config.toml
arch = "coatnet"
model = "masked spectrogram model"
dataset = "two synthetic voices taking turns or overlapping, over music, noise or silence"
train_examples = 26041
n_mels = 64
hop_length = 160
input = "log_mel"
win_length = 512
method = "simmim"
mask_ratio = 0.5
loss = "l1"
norm = "layernorm"
norm_position = "pre"
hidden_act = "gelu"
mlp_ratio = 2
head_dim = 16
fused_qkv = true
qk_norm = false
layer_scale_init = 1.0
parallel_block = false
dropout = 0.1
inner_norm = true
drop_path = 0.05
patch_size = [4, 4]
conv_stem = false
depths = [6, 6]
widths = [64, 128]
init = "torch_default"
residual_init = "scaled_by_depth"
optimizer = "ademamix"
learning_rate = 0.0011
beta1 = 0.9
beta2 = 0.98
eps = 1e-10
beta3 = 0.9995
alpha = 2
max_grad_norm = 5.0
max_steps = 14200
batch_size = 128
epochs = 69.8
lr_schedule = "cosine"
final_lr_fraction = 0.05
warmup_steps = 710
weight_decay = 0.0
Rows from block 3, named by matrix and row number. Each number is 128 + 24 x the weight over its row's rms, rounded and kept within 0 to 255. All counts start at 0. Numbers have three digits each. After the name is the row's rms in percent of the matrix's.
# fc2: squeeze-excite expand (model.blocks.3.se.fc2.weight, 256x16), inputs 0-15
fc2.62 031:128128128128128128130128224128128128128128128128
fc2.63 032:128128128128128128127128224128128128128128128128
fc2.64 038:128128128128128128126128032128128128128128128128
fc2.65 034:129128128128128128124128032128128128128128128128
fc2.67 030:130128128128128128136128224128128128128128128128
fc2.68 058:128128128128128128124128224128128128128128128128
fc2.69 051:128128128128128128128128032128128128128128128128
fc2.70 143:128128128128128128130128224128128128128128128128
fc2.71 146:128128128128128128129128224128128128128128128128
fc2.72 117:128128128128128128126128224128128128128128128128
fc2.73 110:128128128128128128128128224128128128128128128128
fc2.74 094:128128128128128128128128224128128128128128128128
fc2.75 011:127128128128128128129128032128128128128128128128
fc2.76 005:125128128127128128148128222128128128128128129128
fc2.77 070:128128128128128128129128224128128128128128128128
fc2.78 082:128128128128128128126128032128128128128128128128
fc2.79 050:128128128128128128129128032128128128128128128128
fc2.80 014:128128128128128128122128224128128128128128128128
fc2.81 037:128128128128128128127128032128128128128128128128
fc2.82 013:125128128128128128130128224128128128128128128128
fc2.83 105:128128128128128128126128032128128128128128128128
fc2.84 049:128128128128128128128128032128128128128128128128
fc2.85 069:128128128128128128130128224128128128128128128128
fc2.86 052:128128128128128128125128032128128128128128128128
fc2.88 253:128128128128128128126128032128128128128128128128
fc2.89 085:128128128128128128126128032128128128128128128128
fc2.90 031:129128128128128128122128032128128128128128128128
fc2.91 094:128128128128128128130128224128128128128128128128
fc2.92 048:128128128128128128125128032128128128128128128128
fc2.93 048:128128128128128128128128224128128128128128128128
fc2.94 025:128128128128128128128128224128128128128128128128
fc2.95 081:128128128128128128127128032128128128128128128128
fc2.96 253:128128128128128128127128032128128128128128128128
fc2.97 022:127128128128128128120128032128128128128128128128
fc2.98 156:128128128128128128127128032128128128128128128128
fc2.99 124:128128128128128128127128032128128128128128128128
fc2.100 105:128128128128128128127128032128128128128128128128
fc2.101 032:128128128128128128128128032128128128128128128128
fc2.102 085:128128128128128128129128224128128128128128128128
fc2.103 101:128128128128128128126128032128128128128128128128
fc2.104 012:127128128128128128128128032128128128128128128128
fc2.105 045:128128128128128128127128032128128128128128128128
fc2.106 192:128128128128128128130128224128128128128128128128
fc2.108 099:128128128128128128128128224128128128128128128128
fc2.109 021:128128128128128128130128224128128128128128128128
fc2.111 067:128128128128128128130128224128128128128128128128
fc2.112 020:128128128128128128130128224128128128128128128128
fc2.113 343:128128128128128128130128224128128128128128128128
fc2.114 017:128128128128128128128128224128128128128128128128
fc2.115 030:127128128128128128126128224128128128128128128128
fc2.116 023:127128128128128128126128224128128128128128128128
fc2.117 056:128128128128128128128128032128128128128128128128
fc2.118 069:128128128128128128128128224128128128128128128128
fc2.119 076:128128128128128128127128032128128128128128128128
fc2.120 160:128128128128128128129128224128128128128128128128
fc2.122 035:128128128128128128124128032128128128128128128128
fc2.123 185:128128128128128128129128224128128128128128128128
fc2.124 050:128128128128128128129128032128128128128128128128
fc2.125 117:128128128128128128128128224128128128128128128128
fc2.126 321:128128128128128128127128032128128128128128128128
fc2.127 033:128128128128128128128128224128128128128128128128
fc2.128 050:129128128128128128129128224128128128128128128128
fc2.129 042:127128128128128128128128224128128128128128128128
fc2.130 051:127128128128128128130128224128128128128128128128
fc2.131 099:128128128128128128128128224128128128128128128128
fc2.132 018:127128128128128128127128032128129128128128128128
fc2.133 027:128128128128128128127128032128128128128128128128
fc2.134 111:128128128128128128127128032128128128128128128128
fc2.135 057:128128128128128128128128032128128128128128128128
fc2.136 038:128128128128128128129128224128128128128128128128
fc2.138 021:128128128128128128130128032128128128128128128128
fc2.139 107:128128128128128128129128224128128128128128128128
fc2.140 067:128128128128128128130128224128128128128128128128
fc2.141 018:128128128128128128128128032128128128128128128128
fc2.142 113:128128128128128128128128032128128128128128128128
fc2.143 017:128128128128128128127128032128128128128128128128
fc2.144 033:127128128128128128130128224128128128128128128128
fc2.145 012:131128128128128128117128223128128128128128128128
fc2.146 035:128128128128128128128128224128128128128128128128
fc2.147 048:128128128128128128127128032128128128128128128128
fc2.148 012:128128128128128128129128224128128128128128128128
fc2.149 019:127128128128128128137128224128127128128128128128
fc2.150 011:127128128128128128131128224128128128128128128128
fc2.151 057:128128128128128128129128224128128128128128128128
fc2.152 028:128128128128128128129128032128128128128128128128
fc2.153 223:128128128128128128127128032128128128128128128128
fc2.154 013:128128128128128128129128032128128128128128128128
fc2.155 068:128128128128128128128128032128128128128128128128
fc2.156 071:128128128128128128129128224128128128128128128128
fc2.158 033:128128128128128128127128032128128128128128128128
fc2.159 253:128128128128128128129128224128128128128128128128
fc2.160 036:128128128128128128122128032128128128128128128128
fc2.161 007:127128128128128128126128224128128128128128129128
fc2.163 134:128128128128128128126128032128128128128128128128
fc2.164 180:128128128128128128126128032128128128128128128128
fc2.165 070:128128128128128128126128032128128128128128128128
fc2.166 061:128128128128128128128128224128128128128128128128
fc2.167 042:128128128128128128128128032128128128128128128128
fc2.168 057:128128128128128128127128032128128128128128128128
fc2.169 103:128128128128128128127128032128128128128128128128
fc2.170 165:128128128128128128127128032128128128128128128128
fc2.171 017:128128128128128128125128032128128128128128128128
fc2.173 013:128128128128128128132128032128128128128128128128
fc2.174 122:128128128128128128131128224128128128128128128128
fc2.175 021:127128128128128128127128224128128128128128128128